config.yaml
model: "masked spectrogram model"
dataset: "phrases spoken by 400 fixed synthetic voices"
train_examples: 39062
n_mels: 64
hop_length: 160
input: "log_mel"
win_length: 400
method: "simmim"
mask_ratio: 0.75
loss: "l1"
arch: "mlp_mixer"
norm: "rmsnorm"
norm_position: "pre"
hidden_act: "swiglu"
mlp_ratio: 2
parallel_block: false
inner_norm: false
patch_size: [8, 8]
conv_stem: false
layers: 8
width: 256
init: "lecun_normal"
residual_init: "scaled_by_depth"
optimizer: "soap"
beta2: 0.99
learning_rate: 0.0017
beta1: 0.95
shampoo_beta: 0.99
eps: 1e-08
precondition_frequency: 20
max_precond_dim: 1536
one_sided: false
adamw_lr_other_params: 0.0011
max_grad_norm: 0.5
l1_shrink: 0.01
max_steps: 15100
batch_size: 128
epochs: 49.5
lr_schedule: "cosine"
final_lr_fraction: 0.01
warmup_steps: 450
weight_decay: 0.05
adamw_weight_decay_other_params: 0.01
Rows from block 5 of a small masked spectrogram model, named by matrix and row number. Rows with one number belong to one neuron. Each number is 500 + 50 x the weight over its row's rms, rounded and kept within 0 to 999. All counts start at 0. Numbers have three digits each.
Before each neuron's rows are labels from the 100 clips, of 14976, where the neuron reaches its largest size: "peak on" is the class under the peak. Only what is clearly more common there than usual is listed. The data: phrases spoken by 400 fixed synthetic voices.
# gate: MLP gate (model.blocks.5.mlp.gate.weight, 512x256), inputs 0-127
# fc1: MLP up (model.blocks.5.mlp.fc1.weight, 512x256), inputs 0-127
# fc2: MLP down (model.blocks.5.mlp.fc2.weight, 256x512, transposed), outputs 0-127

peak on: /i/
gate.43:465457471438495396521389505495504433457514512576426533502498454564452365500544499492501567531595509501571468500518499538516490555528520502471502460530498458346508521578501491525521362461500418489514533513426505443623504496496558502526537500487531609621495537496445418425516518510555477394429509577401500468499459506521543503500474542448487448402500481496500500484502443554488530452497
fc1.43:558563531460464573492592487462478577495500522503506498501504501483512559493505618414380484516501506554494506521476545546441529487501447472635416517500511587514440485504579508564496501564579521533562579556476502538499426542526414566448479502511418507539502457530566332534497510458548473500557557475505499406506500501508593499547512574521450501545495490447503643506482419419489467563442
fc2.43:487479603476557320515508443457503552492444485498519512500514485507495534491489423459606511557505524534548448496485567573539515495586564506489539462525496534498522501605533465496492446409500512484435511483470495488522481565494460498514504551509511549599543471506506495466509501538568500506543513555514509534441462545438506394481559617532490583504509570457497548472460590525501564496563

peak on: /i/
gate.474:414472583508528442438393458556515542550570503485428506503467454510456419532486517500477455483496363502524552460552461530494503481382517602457427500523450500393474549469504468602413462424508427589452474517531613504517492497498500510570437546598695503473473493487550476427631495560536582500482503508420497485499562501563525611458568597459504518502528432450489488497500498502520385509609
fc1.474:505463474501466499507542388580486478590495616502490503578507532501494563609545483449471499524546448483487500520520527414447446497500459509547381507501489525394503501535493440624493467501605483510408482544422530487536523352435510459350502493425590493505474547598502511434503569452614420479488508458497548524508533506533500493401486441529520521565546533489489505485459532488491602529645
fc2.474:542573465564477589501637548588462422420469597426519501512527499499591580553497491398465497493499491517470498438473527503490445466520465336522479416491474492598474426512542474387497471471483512476443489549497490498501563484469485444415531483423448488539500501533486498543475476455550401432500481513596491506499466498427443486441426424536500438512498507485502533435438505485476510526437

peak on: /s/
gate.176:453494546581558536535498523505392512585547390597481507486505471487495511515480543453475485476486516501505486473501492485460572560513522495503500523657447497483491452624519519582405511504505467476514420500496434534490505537532527334492475505447498643552499479666507499496492494581472631479473483547521392530476500483523541519495588457517509440459522522541399484527497563552531476544501
fc1.176:498507515510520551462487565533502474536523496368518453494387473502491347567528539469496483501408452456521588553500488490490573408490500536436483522468490528522487400539459549522480497537500462501502473497507422457391437376514443493500417516524500511531413419501511596470499507574540494465490459537408462507533468470514499394501625325527501502484500505437458611484511436576524507539501
fc2.176:422494453477626500497494473508486536522578498558472505500468513456499504372510542514492521387310483548498486490467555522483530559563571523472501494523495501490472563560533498588411625574546405503499337444514458539499495537494526532456463655445509503498497501578551507488416498602514528427504528518499497537509497537506503578610422528483568429367452440493501492483518475540488541517469

peak on: /s/
gate.267:551484583547589491505535454436488411597529531551515515501479500443501537467504382494494502539504499493504427501423494407460470501489550536529500489491441441468499445511484369502510482494500501525494496517552500464464435504477522414500511485487552479493530500534469578490436476499446675483601497455571486466393462577543411480466668432500518486674347520526646499480486464470439471531557
fc1.267:510500523483498507536346516546427487504497541553500467502485512511467568537518561510481542468472502438499493506518582456552568416481545489502543567465538470471472557536504489518500539461470505473568473500501558480505596515500430360616488533485487484507517442498540603615646469497580418453502439522401479568460503423498603484493493486480504501500496318491313515469470467485525421500440
fc2.267:499511501395509503491456415465500537500500579460499530490548456502444505623528505514453313488569573488500575490517528450582501448566510495615531626504524512560492516542515500493452500515495501552479546372437499499500515541494502547521485582447488505529489495422578501580629451466516503506500467489578511542446462529509600520479415514531504516498529326499522491502481556506500515475577

peak on: /s/
gate.468:503487504468497481516507518472575497493490511483592474488449513518574500501591479495501476453502414493535413517462465496501512556491519502502584493427505547547531490653319433487529594557451491424529512522500506441499629417463433618515624688512444477494442502528559504502502441536514578594510482481695496509461529509500441463498517487500496571499468421509467522526494518456537461496643
fc1.468:565510574500499524560502496550468416529577499524496450459458508493500506522476477481415414506431474599462553496375511517515459491502346543444541488515499384492484459501415562538392497545506468501501496530500522514509453555511607498462498501498561483402528506495501499499548615529502525504542527481501453482500502502499444411589380420456573467390528502469490512535437521573520516500555
fc2.468:556531503529474508571491508501500466442524494588474499500426539548516492549453398502422398549494387510483473486337469499511557515518459565511677418485491476492391491593404402473500464498516438508603607536523552400489506421480491520461553540522540498505475497496571487502548568438587494486499528503597434507503489478496454468524379439490523609522522497432482489551527484522585429481531

peak on: /s/
gate.68:499487519495459574436536421666495425464499467500596489485582554532501490500449500452497571508483486497527606496474476497609494518493503524484493444490490655547559473559492479465500559500477569545508500478475368481484510492501428622495568497498456609500510503504465508443474428530470621565502440487494494509480513520598466500525556468500522455534505452497394455506475481503419540449539
fc1.68:424496517510557591524418368359447502496513572501485464485546439522518617391499501419491656621526500482575463486429483504651469504490606501454434499493425499563542518548495497529463403388498539385446528503457573492507552443524535513484501577485521512482496502483547554630505526531537503501500558549499380458627508495539510518516529494467458517500586485582531531518595512507507458569501
fc2.68:474488435507507609397496500561519548500551504532571385492550481461560441478527508497406511540519506510519433503476500638571487466478519560501492504444466561483497500501445501444486507418568499539491539427419496505470528463480534568480500416487498541512475492450490494483506458500458606565410472491509598496496538543557445564665597465519621482500502558495462501483492543524494530560597